A small contrastive audio-text model, trained from scratch.
Model: 8.84M parameters, encoder norm layernorm, text encoder width 256, text encoder norm layernorm.
Training: soap at rate 0.002, 6900 steps, batches of 256.
Data: trained on Morse code for random letters and digits, with fading, noise and interfering tones, 26041 training examples.
Rows from block 3 of the text encoder of a small contrastive audio-text model, named by matrix and row number. Rows with one number belong to one neuron. Each number is 128 + 24 x the weight over its row's rms, rounded and kept within 0 to 255. All counts start at 0. Numbers have three digits each.
After each neuron's rows are labels from the 100 texts, of 14848, where the neuron reaches its largest size: "tokens" is the input token at the peak. Only what is clearly more common there than usual is listed. The data: Morse code for random letters and digits, with fading, noise and interfering tones.
# gate: MLP gate (text_encoder.blocks.3.mlp.gate.weight, 512x256), inputs 0-127
# fc1: MLP up (text_encoder.blocks.3.mlp.fc1.weight, 512x256), inputs 0-127
# fc2: MLP down (text_encoder.blocks.3.mlp.fc2.weight, 256x512, transposed), outputs 0-127

gate.103:125148133157117121147171112118155122165103171153118153141107134139144160128109130137130137150083062099102112120131116116156123118126198128123148119110073122093160116149131138190102155133166132113129112086092141085126091098086120119107113100147156153134102110129114097117115114148136133137101083067141116154143083141171125148160148182162097116110148162075094105103104142146139121144137
fc1.103:134084102129093116168177142143114147153130157138126139153110142147117131133141122111134133111138114149109150073116107110108082121111169116124143114176173141153121088149108135132110154120127121093119120137104122165156108125080105120106135102098126132077092101109135143144122124142090107134110127121098154144173160146068136149166131126131142077121098127147108162131123148141145145125129
fc2.103:141146113137111114185132161134095147171077139132128097148123139136143085141136117107132077109121088128137147095074146128136120161114124126115134103158165134123150091121127169123108139176160121074086059115111138169127111147102112165101154070119120115097096057168145124162145120132106116148117116119126130112168149133100109156163135123163142107121132140120130134131112130157166114146152
tokens: "d"; "n"; "t"; "k"

gate.81:150134108132121123157153118123102142164090114093133161141132106110135134124111086102154132143165146149133140110084069095110152123129106131088124148117178130102125088174087133121142154121112140109110152110154139141148143144107172173147088138101125121126127108131119094137121120102136150075121091178157182132099114162158137102164118136145091152143146138113129115141143160137127125165135
fc1.81:137125088107114125107106090109146105073124183132077138081161119135142127137119156157172136133131192128135160138130103112131114158121183138099113099114161104121146141158139149096109140116131155102129148120179118138131158132126120156087135102116100144112138140121105120106109132062107153131165147125159156097105086167105136112097106097146067150123159111140134120153086101154177154091092
fc2.81:107138116117078107097126137123147114152099128115095128055149118145142103134097172131183115159141170150163156105126109127124148151123144139132160129103138137124154155111126135120107127112142152136110124121125108138113115110138110131106113128115159150112098143164127115122105091124116173165166125111138111089126100147152133135068096121134082158104149087095099095133098120135145108119114
tokens: "e"; "4"; "x"; "k"

gate.316:087143113123127163117130094118060122138130110142140121138102135146127120121135137126134142139128136105161135150150145122133080124090084138177168139149175129114094122166123088116146132107131110125121108113158115144143120131130156118164135125111119116094123126137156118128165162108147157102186134108100110178130161105095109158085167118100135064107130104126058143110131159120108120129129
fc1.316:140119104126115155136085112143166148113118104123119111132152155081120125139145127159099139161111077152111128112116137122149063133136086100146153118131065142100127127160166113149125141132092095107127114109135088125136154122117167102149097135140117138125105105149134143130165143106158109066105136182126149096158112103126137102111117138128096110142125085065084139130138157074132141147139
fc2.316:113113122153166161145111134160105184104098111091141128114132117091131151123137141139105143151119142136089112118110165105111064115144111120156127141126093132109139138137186126158118094148154102083117109117144112116111129177108149126123137115126108142139092112161131142135135124171077103121145131117117149101103191117156136135106107137111114089070173112070119149125111128132140126125173
tokens: "e"; "3"; "i"; "t"

gate.352:147073137116140102139166114162094146152129144176130126142137122155119084105111131165098121150151138094077109104168129098149120115111127151137098104165142154148098152098088124142139159156136154131119121126128090137098139106145101126108157081087144130160129113138137099165111158137124113089170101158129154132119128157153140106116110086120125087094129118127146135101120099173147106149099
fc1.352:131165158154073117147132156144138106182100153124139088141153109124139146098163159127136069109082149134145137131129118130093161112101116152110106108124165117111164153161151149104137150118134131111112162118118162145161163124161159085143116112133114125087151165105179126125128137136105176122155084122119142175153079095087127137133138107146120184140117133100073172111106107131149177125160
fc2.352:136171118130142134130156126091166104130137120155151134128147140119117122159128139137168127093121179136169103148117186118133141124134153123112093138118160168102142130144169174173134133117089096181067191090154141133114130153119126109114184160132093136146081140128139143116119181119104111120158105114132122130113085144122132132104157129094133128121162138127118112153164148142087152134153
tokens: "e"; "z"; "g"; "0"

gate.367:137172103133168094104139128123148152129116126142145120098095130119164141098090157114111114151127161129126105124171125143093125124082106113148133102127148113102119157131160079117142117163099174149111111105143108136114147091147121161141107163156133097149148137085102144120177091108183133133164101093157134113124086085146150120152098138144158113143133127102118135147128145112090139129117
fc1.367:126117148114113153160118140117121108127166142104141127121154116162071123137169103138134140115130101138103174144139094114155139165154161081100114146134132131147142157109110147123107108102170115146135151134130142146114114164104154111104140073120127134105134088186177135139089160134105118103150123141121104139116142126108095096109123113111137118097137161139106118115131116142142140133106
fc2.367:118163121124101125111105147137170150140173111128095135135146140148106107138154125136124078104152117116167129134170109114133151109143123102116087125118146142150123142129095123112097087107130161129183154190125132165109159075136096125107161129141123134155147104129134149058111146140122137133146144128115129159110115081131159112080121146127130126148116136147138114136133107165087122126113
tokens: "e"

gate.35:156096159099096137147132118150145097153114122128146139129172145154102131144137111133166101135101144153088138125125117085152136137125125124128103181124145124165141151124080136122133152106149171101127103153151124076101120149145136138164171161144102151090129164147119115126132162143149109150064119122121126125129162115129116139116145105162139140080125109144145122102094084119112111116129
fc1.35:143055152086083147168097117124146129138160103101097136122101125151109119108123130119123089122092169124141128102101136111150088140168132092128116129109181134120110139132124115129073126110160119073146141138120102103094136091108110130144108154144080147095114144142118123123134131115161105118142113169119142191070133106161133103143168073115137120137113145147141137136073132126112090103146
fc2.35:099112153108118109151169131133150099073095124086119104103146111144159115095168103181133136143098096112099080128148127147126091146148170107162168140119088160173090121113096133122123135150125137114109108088156161140173128106128161130160139126104117141131168116109169091125164171151142116130165171135092112150158146116074114150134143087143189163140093091103126116161143103096127094151116
tokens: "1"

gate.271:128122108135147144089122142073134132146088148083140098125120092138131111103142142184110117121089127144120116177109174126139148119133096101140133104155131143098114052133163106151115111131156118159128116126128147111161132137156110128173135119097098151147182121143128157166121134101137109081121140150117110137133122140165137157127126108132123158170111132119108146095167103153121100151138
fc1.271:120110141103140161096164114090141124143109134123146113106119122133126113169129095159131113119137103116129128127120147135137153114125115104167136129125149085142094146101132101154126155120156178145132133159145138152165087126158147129135105115122155162109183123164136154131112145129140129115140127109148110143116124089171130146140116127112143135137151142095143142085093160148166105150106
fc2.271:114111143115093143120101108113136131132141105144134152141136097140101103147140135110110128149121093147130171097122089112117131132132117089155114087117174120109117127104095096084154145099163169158118140112123118146174114096156143140139124149143092139128129166122137164122118096115136123132108123082147111111133143095135106175159160103131138072150124152099107146147127117171108167142095
tokens: "d"; "0"; "p"

gate.146:146135124096166087089150162119161118116148146124156119153116161131113174147120140147108115096144158176127125101122143072115164091106152115144085069152125086136156101112106087100117118120143107081161131127149117107124096120138089101121119120123137138124086144104082152167124080132114160143143129124126170116090122117087169120187114109117084133124133146136158110109118159156114137104108
fc1.146:134121115132102149152154126111117113157116094102147081099120135118144117166099102151179142123116138163161152119110118113149102157148111167147113121144098109189147096151110137090112059122133119104147117119106108154128161134105139117148118182107127115154091112146117150103199077104125127117097120123149134123145154135125120129125122127127142150140119154085123168132156112117120135150100
fc2.146:115138139116125132123131147123167156136109128166093161119150127107125124137129131137112133072071169153124092138148178106095108147109114126136145119113115068130158165134108097154127099115120124149116089105136117151128109132151124123139082147167131145122073098113141193117083111187141091099157151144138158110103122116140118106134128072077119121159114126141136108110102166098116080111121
tokens: "<end>"

gate.113:154111130118136119175145123138134142151121117110138118124091078106154167118095080145138122109103119100141118082109115094122134127140144169137111127146115171151126171103130142116157113133138151127110152137132153093130112148123137125122114143151112125123103100105155100134120185122148122164146092125163129093092126173108121106134072149079165118117100139123136104121178099139091139148140
fc1.113:091099100130135166090118142120148118149171128103129121128155147148109117142089153181101117121130115125160126199148152148118154159102106068167164123168110076124133099127126095123054149092165095133130132137108107138147136107121115143113155133118156111115078138128136114117172087131129117104133128135128108139126143109141103149118151093147092155132137113131101144110100127147145117140099
fc2.113:174128116153145153131101098137109138160127139147084125100155104192167138174133142102117131132138132115116144154102138121123136153107128153149151097126094139141124103113122129089129126146096160168207145089139116090090160128117109108131137122146124112112124166133110087117117098098125137120135128113129141140119140152177117151126128125124145178135122118108108151118122155128152137122117
tokens: "e"

gate.361:138149172082117107143121106121104125165109086149178090108098112161095150146117121133119110115124115140104145125151115158170122111141185139095149129139142187142126106131134192144148170153120104124094165140163115104125077086096181116144097165143118102103122147107133181124088097120096129099106134134129090101148132110111136111092156144132137106124117121120169161170144087140160117138097
fc1.361:128133092115089171147125142138122106140158096113128128174135101092159138107138126174086183119074098123094135143106124125106160080120151118119123118171105111140137164159125147103093126135109133127097162117181127138149099112156175132112155094128141158139121159147155136127148163158124145100157103134111151143139140140181142180118107089134100166116084098137105142104122169093110130120171
fc2.361:136098118131091091168109141118173068131140104137131124158127100138136133128119103129158129144066083095121143139104133098104151124140129118117127129121118126168153153152120121081085157113135162154091141151132076096110103121152117125141139137137125131106126150148109179158095120109073122130182152132103133158134136128158137158142113073144135184120099126128090157118108152100143117143165
tokens: "t"

gate.398:114117180118118127136094134116121133082150100133109131130138151138115107095140150118120132147136176132139139153120120105098119175111137133116123146156110168138108146113138150108137093143150143132147125109117128126120134106130141079148097149091127120105155087146080082098088137132119135142152164111154094111142138151089122152163109138114136103090115084097149198137148126149137144144114
fc1.398:132115141119126093138095133080106122137119141100130095131176123176155109072135149112121130133118110116130088132136099137099117160117102109119122126173141165142176128147134142124117128134116118166115140096112157132119153168111136150144109103100108114137115153180101171113088123135081144144121156105158090131165100134105133172152151125121124125128141094137135166110126098108127175086118
fc2.398:130140184142158134115118133084095124081117140122161080151162098129112143135122181105148152146131163127107129136164098128139145166136124099136161179165128117114211138127094127159098096149080104104135121095110128116115129114114166135142127125112103150129102165165098185127098116112091153132108136158169104165125128141104149150128174102119088115101161124119157150093137081126150160129107
tokens: "d"; "n"; "r"; "4"

gate.465:142133099106083116111098135118122109123155115114136143179176131118104119137158144137165140125089110086098114151120163135130134132136111119178121095143168094125140143131097162129121088087143144136122137125125140146119125137145091170118144133152120157122154134167133094127111152101169118067089124142091143111156125130124087135149158107144128160152134125158100156108122076113128135112109
fc1.465:156166145137112104176098148114134117182150111100136112169117154128112154098103170133087119120139113162113109158125114115110149138118116152128122085122133169187124098138098135107107105140134133141103137118141061135165165162097133079088105149157124105120097100080119122148121126155118106135147119121121126155117096130128129090106139119120158109101126133183196130140109112149152147155121
fc2.465:108106128158088067155136178173142116164154099114158137102074113128113159139149128086125123110126087123111042128102117113136112103104137172133072085112109139154098078114138098105095141160123123125109173155107102159144166163143136155125139132118148107101122115114129115117139105149104118167173143136167107168124087113143102132132133113154155117126144117099173124141118134132142161141125
tokens: "d"; "f"; "m"

gate.507:107125117092144089138123104106124149114128109135125123063147138151121147081154152143099090133099153151101173093123159105137100105116114062120161138092138109139121166151128094139092158095081141175135180117132147115116111073162146173120133116135101114124155123109152101107116139117150179113082110161133104119145134102175116135128074116137125176121171105120135130139098131137096145146103
fc1.507:155121128083132164102151099117127152152089084165072100094119137129163141138156138142108135148109138154132132085150139183116096095109161128150134119105098129141126118153161147099100119110114145111169115163168120113127151149143076106107110124125081114168104147138136099147122087116169111118169157137159095146138139123148115164115113138098136099143157132128154103154104106141080167149097
fc2.507:122115113102143097154128111107152113178099085146111160114144163161148137102137126150138112087162134148112171108138135131118105057091134087112093123115086148154134110152146129124130138100095140145146131173160157115135128147171119169134147140121108155177059114114173125142146146138150100127167118172152071136140101092106141130130148111118122118104173151109157131137111091133108179138112
tokens: "q"; "d"

gate.292:147120128126114157152121113159094083155115081106112114137130171099121109140154170123138100139184137100090108110119104147125107096106170085154148159126109155160122115121140103153075122127163122130100082111155136137108127116140170114157133185105103124119131131101104164148110136148152098173093112147146082138109165170088143096140162170142113186152126116119154104105113131135109124092111
fc1.292:100150097113136170126100099183143156115145121146129136138108137137143124194115170095137088136115138122118092087135157118146106105142155104130110184138110146142141117136135087176112135101123118133118154115141134080114123124166151121136099154097106108138115095119101116173130118150140156171137141092105134150110143159151137138107173149107169142101124114132095097101068158094149105135155
fc2.292:125160126135118130103105146178144092112114127102136123073152132172122120111093127125122129089096140100121086114117153127130106099117180108111087150145118126143107133104121110187174084148141109079144146093124121134169108129132120180139127128105153113142155151129130142134136168136108142100157150097113082080143119152152109159128131107128123164120155133151106135124109086128124123119109
tokens: "1"; "7"

gate.217:114135120118132135111100110091129155120106073105115124110134134103098115128114132154154118121113139145120103127143103165128131120095108124140127118139143171179112100148096126104117156119096108137166161122170125125183144168121147088085140117143119110136164154123125141144138151161157118069112131101111143174120104138152111140126134109142186101108112106096165142160155135138128139115117
fc1.217:132131166093113124106101146134135112115125113129118098154126148195080060105122137159146095118117140147171129114135163176131146136131153165147139142120134115086114167111135118128105118097106124092160110155155134143105144145148135126132114162146072145170128112121122124132116130158168125099124113091117108156116136100128158116127175151103119100140094134141121107132181130136125114143117
fc2.217:120146157104120123118116118138113111114148116097145146147134123149140157117109162120144133106117144120106136118091115173120145115090141148147099161127084132057081151108154103152136091125107135141138079131136148175106107147144137128135108160148109107166110099114131113110118150113153090120141110098102086105140142117113148114141124118110158092153104116147138136151171130115139142145095
tokens: "1"

gate.235:107127173136103127148114151140159179083126140171140142084124122109070156117152102131127112083124152092129140111116149115105144128136139124162149123091115151108140143128159101176166113149127100166113130121111094139085136138127138134110092107114123145138104179141127140147128145136145123140136149077139154201135134182157113127100091116122125144147138152119134153135144161089149152142119
fc1.235:138147154112084103115126163111154120108094133145170119106129146141107151123136138119137129172119125109135121155110152151114085113120120091147131075118150179131117151108135104115107158146158121106125137148088135135114122108112120086083117134107177167154094077132125141158144191158120144128119137118125130180115109151122158075129103123124141135166149169120161104137154135130181146169119
fc2.235:127151136131074116105118141081146106154106108140151103095107109144132146092142130090118116139127117088112120137113141148160095145152152156133082083087166192135128130090129171082102125147111147085137105132108121149158119131111109080121143128149133119137106098138146168135129201135126152187109101098112094097091126128099146085156098125161132124105150152125101103142145136154132124143103
tokens: "t"; "5"; "a"

gate.174:141131149111174131103105135134125178183153093121128131165096155148145097152135158137140141105154136123131116130120123084159164183120104145105140104130108149109116143123135095130116079087092107145126106153131108122093125096170119117127134141122158144146099148117167158111130134141153088125099136135134133132147098145136103100113142128150140158094114062109173132137138123138114137125082
fc1.174:126138155120102154156133137151121125103108158111133144130103144127144144123085175153177127134151133108139123123129138120170156129101119155141110097149130098120114130153173153092125129114093152118168115147094134106144146128120118175117129104136153154111097170156124113117156124097145094161096150130122147141109099143140100078141144111153098169119154143116139131148124131142144154080106
fc2.174:157137132122177142082119060093123137135152168141109132151115152126132138112104123119113141109136141122165127157165141121106132106119114110124120061095126120116118105108144121141118119104088103146122160184127114143086111143142127124107127099098145133126115184113171122127144159093164135163067105129131126138108089116113114120139149100067151151140162102131157125124108129145112123138136
tokens: "e"; "t"

gate.306:099113138134119116138171182122117110109147128111093132123146136146081158093129139087103157120084145167118087142130148122128135153149160090100178128118147141178096132163166141113098143125075108120170108140130117113160144118120110093152085106140123125107098150159135140092105128118160140160131130167145101137138120095122105130143124112144138117119136135114145176156176111102133108147095
fc1.306:152147116124140138130139107135129150127109119166143083132100110117212110121124146153127124096143145077153154162128093109138125111111114175195113112159105139087122126099121088125178120117148127157085135130121137148082135115079119156089175141112106121140134122112124115130170124104086108125168121097113150091117125171168135139127150149081104122144129125152091136150115126172097147145160
fc2.306:084088123104108110132148119151152125140127114151134157153084095130116141125170177139091134128127175111126126158098126143117141103095095107149102139153107131085116135132176114155134142149121149194093157157132133104117145155149120109108109158120133099101160161112160117118116100104107144129113132119110184132156088101142130113115112175129147123120120122113151128119145114160122127143151
tokens: "q"; "x"; "s"

gate.483:128104105143135127088139125139097163174124110111112149099114125140144124140141174136128122084117185109122133120131131144147121131109153146113130150109065119151137175122113135169117113155154145162151160107125139131117111110081134149131108134092136130127124155166111101138122150151133128092126128093127127094114113178107089112123126126141082138155121092172193124135141138119135166111095
fc1.483:183104112128133130080133133158124152114123121166139098167147110100127150123135124126134114145127138097119139139116109157133123168126158098135152148095127151102161149107127119116157105134073136141147167136142130117115161171152114144177139114133134127103067121139142133109111164145112137106097139118099122071090167178125127116124169121123184083149084081093097141110081097130082118124109
fc2.483:130100124151152097125124139124116137127127127176107139114113095127117150122115156122097088134154163120158104147155101107149168117123139149139086156125124123116138183125129112155128133168135112152089085131153129092127174162115127154151146093116131166110129134131122105129136131125140125125135143133114124099109142176146107092111155113155129106158137094124145165116107092177063172109068
tokens: "1"; "t"

gate.274:145136156099105089143144121148130111137188153122109100123115093126106133061158138123171093156102120112111119116147150126120172125069110110069162096104133144151141110119105156089094162159140185144138196121128086096182137157136120140103151101168143138088144118142100117121124117146154137094135119141147145140151136115134117138141113096118108096125177129118122116111137116196138069169113
fc1.274:084090140133108124105163118101150147107088124108107100102139151141122106093128154147129119171122120122115105189124127157118176175115140137101120126170114092134165128109129101121127094148164158093080190144143119092127070097136120094144145122094159133124097136104115112131145119121133132110125112143145127110204117119087140152101164132146117131105164110118122139090143126163104177151130
fc2.274:105120117095113138107159115111112172113129125100100113139135192136098142153115157134139104072145115146137119136176142172119169143128136103154108108088116123150171137136121089112130146115119133118090145161128154071106109081133131138140166124118127106113122152077142140148142154109155115167122091162129138097200125121124129118116193110112149160147130128137158143123119119129102106133137
tokens: "t"; "e"; "r"

gate.462:130147135129141097155147117099137141135142121158074148132155138132134111114137126175142094095074122115109078145146116145143119088118105120071132196166132143108100127141163085148115136099138157090108139152097129130087120145147142133093155147144136087134104119161177103127114134114121067130126147110142150161119122059123105169163163133114124098101116101162166087160117167154126134154138
fc1.462:102112106124119165115139138182135091134091142101179137143102125127130121151110159065140168157170139148104139126112135125075152173122145129192137084081154122125127128089089178089157115166099088169151098140152136132148147124122128124138136131090151143120154139099102158103123122144128153142154108117119108100154145172106137090088119102153130127153138149142075139138131122065094135119120
fc2.462:118131103131109121115121115141142107075141114135115149114139138127130125117095115121103140123119101136139129110126158103112142141131109145131103184122144122180143142128093117105101153139170116141103129126141113095121119131130101154116119176106110117135105155122152114137103138133137080128118145117154140143129082129136126156149114106148113057158087106126138129122114141106155173097137
tokens: "<end>"; "e"

gate.332:125117154107137152113117120128128140088096114152158118131093123077103098141140113149135077102118129119134156121102117119086118163147113155157142177200141139137124128093148128138108123142083118119127147147131164109134151120146150173097117144137141111115124159117170144194116144088120156126136100074124116103113150188078148140138123149136152155123124143151116147090114104135139146117129
fc1.332:136119178092144115155115126117135148114147132123159132079097149137141131135141172139096160172126107122127148078156119130116105110094130119151124150053098082119121183100120144184115115095151094171163129091136104138145119105128168134138100169159097142164137125143105149082110101148136122154137125171112126097123103108099122120137169163123137128128135132090108110138145158098164176146145
fc2.332:117125136080138190158099115142112130151139143132140112093115098116129131154101152139103116162140096114138168110126107173119089109154098106148123130074152117120097153152090114133139109129161149144202165122125115162102119115119117080154131132172159143180152072174108143102107103146113092105113181124115154108127088121090109071143146138136135117138113103101106104081156112109136148104117
tokens: "d"; "v"; "g"; "z"

gate.42:098131163147111182141072137195134111114105092094084113120159115138108136127136122143159106133145125122163180135146117183182123145137161130130115099128146107100153130127146120149139132119131145115111116133131146148133109141099130086107095133110166134190123114108098106099102203147142093113130125142117104114117087096121140117152136098154144133109102127108148145129100156189116196089119
fc1.42:127109143150124128133107134162170163102123149147132143146146133132113114165151110155141115139180143089148156128122095142142175134093107102143135134126145130130144143116109133145129116124104153162123154108152125151165098152089148141146085156130131125142121118112138153079069169140125122140117096187102100114122123123108133116152122137127124139093106113116158128102099138135130161123077
fc2.42:114085147126138160170163114101118170064105113172157120140121160117081092136125117114092085120132129150186167126157131102144118138089145134162142143108123134136144167092149100098089117110083118126127167118114131131136119116100143134144132142133102145139101153116150144077133145111079076116106110162108124140131128117112113159156100220166115130113145185137160146137141141115101170098101
tokens: "q"; "a"; "i"; "s"

gate.19:119121112121121151159055119139151154084134121126127126064154126122134125105134113142155112105088122091153121081158095092142131125104126146100114111096172137131143144125099149129105129162126144105139152107153122137152147111119154139119133121095143153128140134172079112097147156071114153101107110150121117092114125094159141118123122133082147174136172107099098131146107105136120106136113
fc1.19:131144151156120107119147119123100108169109078109174130188170162111102140149132130166126121159191122118130097169107149168135143109190138123160128138154104118090115081140139107184143152118105089141095121121090149130136160117119135119093099132154160121096140136112156108139122127093128111112153113136086156157149111118105152188132147167149136134112132114144144127113122133120151145136097
fc2.19:170114130085105153153104129090131155159163100132146145138162146167112161150140166123124113134134133159117098148138117087128117155137125130144099122102126113106145140089145145123131177087105118137109122117133110100119116117102114156086123148177117077145159124113108146130115134131148088097166112164105141162141133150162130142145169102143136160119146114112138107149123120110116132128123
tokens: "x"; "<end>"; "k"; "m"

gate.289:118141130116108127140143105144137141171138109106148112159114143138134125111160124120145096117117119149127191133110100115161097095092130097122153121144160167130103104150100117109141132124155075139142106176132132129101189094115160172073170164126055136100125156178121129127103114123131135121133107123139141118122142173115100104138161105122163154144147121153084149175134133149116130130108
fc1.289:136111109136095130124111097126123121139103095123110126134180137157096071171124168141167140116144140140109107115069156128139173131119166101105167179115095129136118133112131100135103128066139138162142104166163119106112139099124132094119158102138084137107112113156177152149176130109123111146123124126125142125127164128094130103130103087137136143083111099140109106122100140160089137151157
fc2.289:150173124154123160158156114116139099093120126141126140144138113132119165139115130143141159136146113098120096110116155132145142108174199106125138127095117110139138174084153122146110167086099083158124192146159129139133143148133108078153122119146113133136115124093220114114154116146110135154133112124116127129159135107057158131167095131100081126086107144130116101120135181132097110124130
tokens: "1"

gate.164:140082135092112082133096135155102154126111154139122165152123154158107123139129088166130143115110101119183105131125092104140116124103114085094163127138117133128094122172138116139165141114148129119161127125098096132147152112144162073144134140157153116104118146135121128108148142123128114155106067121129101138091106098129136165152102145133128181174126099094110100140129139104112139139111
fc1.164:156129077107123151126105120148153129140152158109148103109183105131142127142130144084161131157121132107164124136111103166107141131108112118122120084123158091160161086080115169136125107120097094156117122154163161117140105122132134185118094114116130121133104150146121138112179138170115160142070206135129158114120151143113155091167165119156139105103138139139121153102094113119124157149132
fc2.164:107154127136098126088124122112151135124154115138170114124148162167085134119097107139196133158152163103137159139119110108153141135156144140155125125123150138143151125139106146098127126166089136167102150131142110128120067132081102135134101145136103116092089139130098148142133139104147144149069160126107166150121136162102151120144125123138126089117113130160127133123132093081137112127111
tokens: "e"; "a"; "u"; "v"

gate.118:123178179130158116159124131171126124131122132139122143128145119147144172105116120071130118145135075082103112133140130131077141108099123121115101139154147144145148140090104149134077139108140144149120133134181156099155126135163160161117134096141082118097122134106158115152159117117153138118167139113154132107110118130106109112129158137150120128131172115160128100138147088112151128155085
fc1.118:110101112090102144129168122126100137127089143092122075095110148147142127151131123161113173155131160144121110177110123105207122084126105137134155147133132099128120139145114115139142120128128132099142098125115135153120151146140111138146127115109096143126131148139099137144144136139142110084106147115131138118143159083114094109155126107075123153113155100104164086069135151137089128084150
fc2.118:089126136137148154127076096127160109079184166136125137171111126134101140163122150101151112137104132123162184161177113189176072201122133117102114101123131122145098149120139101103148123138086114135104134144106130087141148091131151120112142102129105104103136115126137153147142162129119142112106130139110114141159117129124129096113096126104141129132098125153137089134134125112128121083151
tokens: "<end>"

gate.254:122066130132130136141104136144092107113158139109116128118090115095133106150136104159122132133165154109139170173118186142128168133116138115091119083126175073087101130113151125181147140165133137159107134121134151136120091125123109098115117129134157092139131112129112144100097107105148125120141161100123169117123121161138118077116104137160131136145138127163162120116151115079114125122131
fc1.254:198173169152137096126120106128174146130065142083162163151148121177124099095145162094172142119128132185097100110109086132123149134135136136135153165183091123132123127135104106153158119126111101130138107118116120133121143110132128127135104143146098137142151133125183133121098147165112126113159090138129149146132113093135134160124144097134107124117107130077104156149143137121149128143088
fc2.254:139160093119128168140121156107135119116118131107112156101091112150139148116136082102123089120115124147110124127113125133178170089128110144116147124133157149167159088100120151077139149092143165077146100117124144130149135121159106143122112077139146125097098105138104152139137099169112092138107165121127118108086147167118098094148108138155157134078129140079132159096152160137123143145117
tokens: "<end>"; "6"; "8"

gate.451:137149130109126103096119132132096152133129122039157141133132099129134105129121104104127145133100156130158131166137125127117113156139127126100138127111182105135117113157139109146135122118090111152092107152178191090106076154165103149155152137179150104177150148099157150101115117158161145109149150099129165125136145150125137117089094132117152160139113116127143119128138122081167144119138
fc1.451:133168116122107096118107096139084140094140124055143157141142118138161143113119131129134117124112115147162175104120126159135090124136141107132151133116180103128150155138138132171125144099128155169065087122152132109127143116164072157186137120133130117157151116087122143076134141162178119107118162152099149121096152151115150150084084142111143152136127082166119140125140125085161155178110
fc2.451:134103136113111133159144156149130091119082092120138122161123130151084114133126140136125107127094141141105140121150130172116101127101137173149109139130139090105087136121129167169171167111150125134167171084140145135155100158126101134140136113086117132160113124112101124146115110126172144119140131152107138132129109174126148159121074142142118157131098091136123110107096141152146100102158
tokens: "n"; "i"; "a"; "r"

gate.301:125111146140163159090126141127152102154129121146131138131139095092138211080099103150158130148142127119106141164122114124130144091113139139118147138116151139119125133129106135109110105108120160162131128138107102132130152122119095170122134112130146165118173136092066109093098188102121139151100119104137082123160141165122126103118140085143144163131118100162151145150093090111123142122133
fc1.301:115126134096102097138185090150126127137113121118113146110131140151122115152136101155108127148167116161126151086152126086153138124115113143149153131123190143095131141115166137149157137092117105140136143173136173140154105124143119153105132121123133102138110145108137142131095089094149151122139130136132130125081177125143111130105182127140137109153150194124121141154164127130119108159122
fc2.301:122108069100140101124174132161123143151157126131157115095117127120164101189143125138124133127166122142116150156129112122131115130058124163132148116161148120119111110099131168140168160128091148187135092140147121132140176137166077116088165116143159125135128107151121120152091121108143114127106117134124105167124150118104118110129172128130156132144116126142121099161108069135116133145128
tokens: "t"; "a"; "s"; "i"

gate.101:152127107105111109136103157099127125110182191151125088167133096160096105112125130149137111138120120085117130154140110124076106123115117073145106100154133137110102160111117138119120111125113112142131135140120081129103105181152083102096120163134132127118145123121161099118099136110107099115123112153133148139097126132132157102117099169163119138131129097160158124103164137131122107133132
fc1.101:082122132160121121117131075139129107171095098109129127124140150126144155140154122117126136107112147183177119108108143125153175129108141160108144141104119089182128173147131114154137143138126131132117147114122134111137128061110129138138098120152117129142095143135124121100161090136167141168113134141126118158113129101139113158119144074101115124114129129080112109137078125120190128139125
fc2.101:098118083143110137175116123122112120099150130163137116135125125133080148121116108159133152106141152127156133096139091129114130098071206102134121127146144108159118167110144185126136150150095133123144174145108115092129123103130067141135117100145130142149158145089130126117124111122139128139117112132131107135090090126146129137166147146146122137147113164132127137174124144147129117152109
tokens: "n"; "9"; "i"; "t"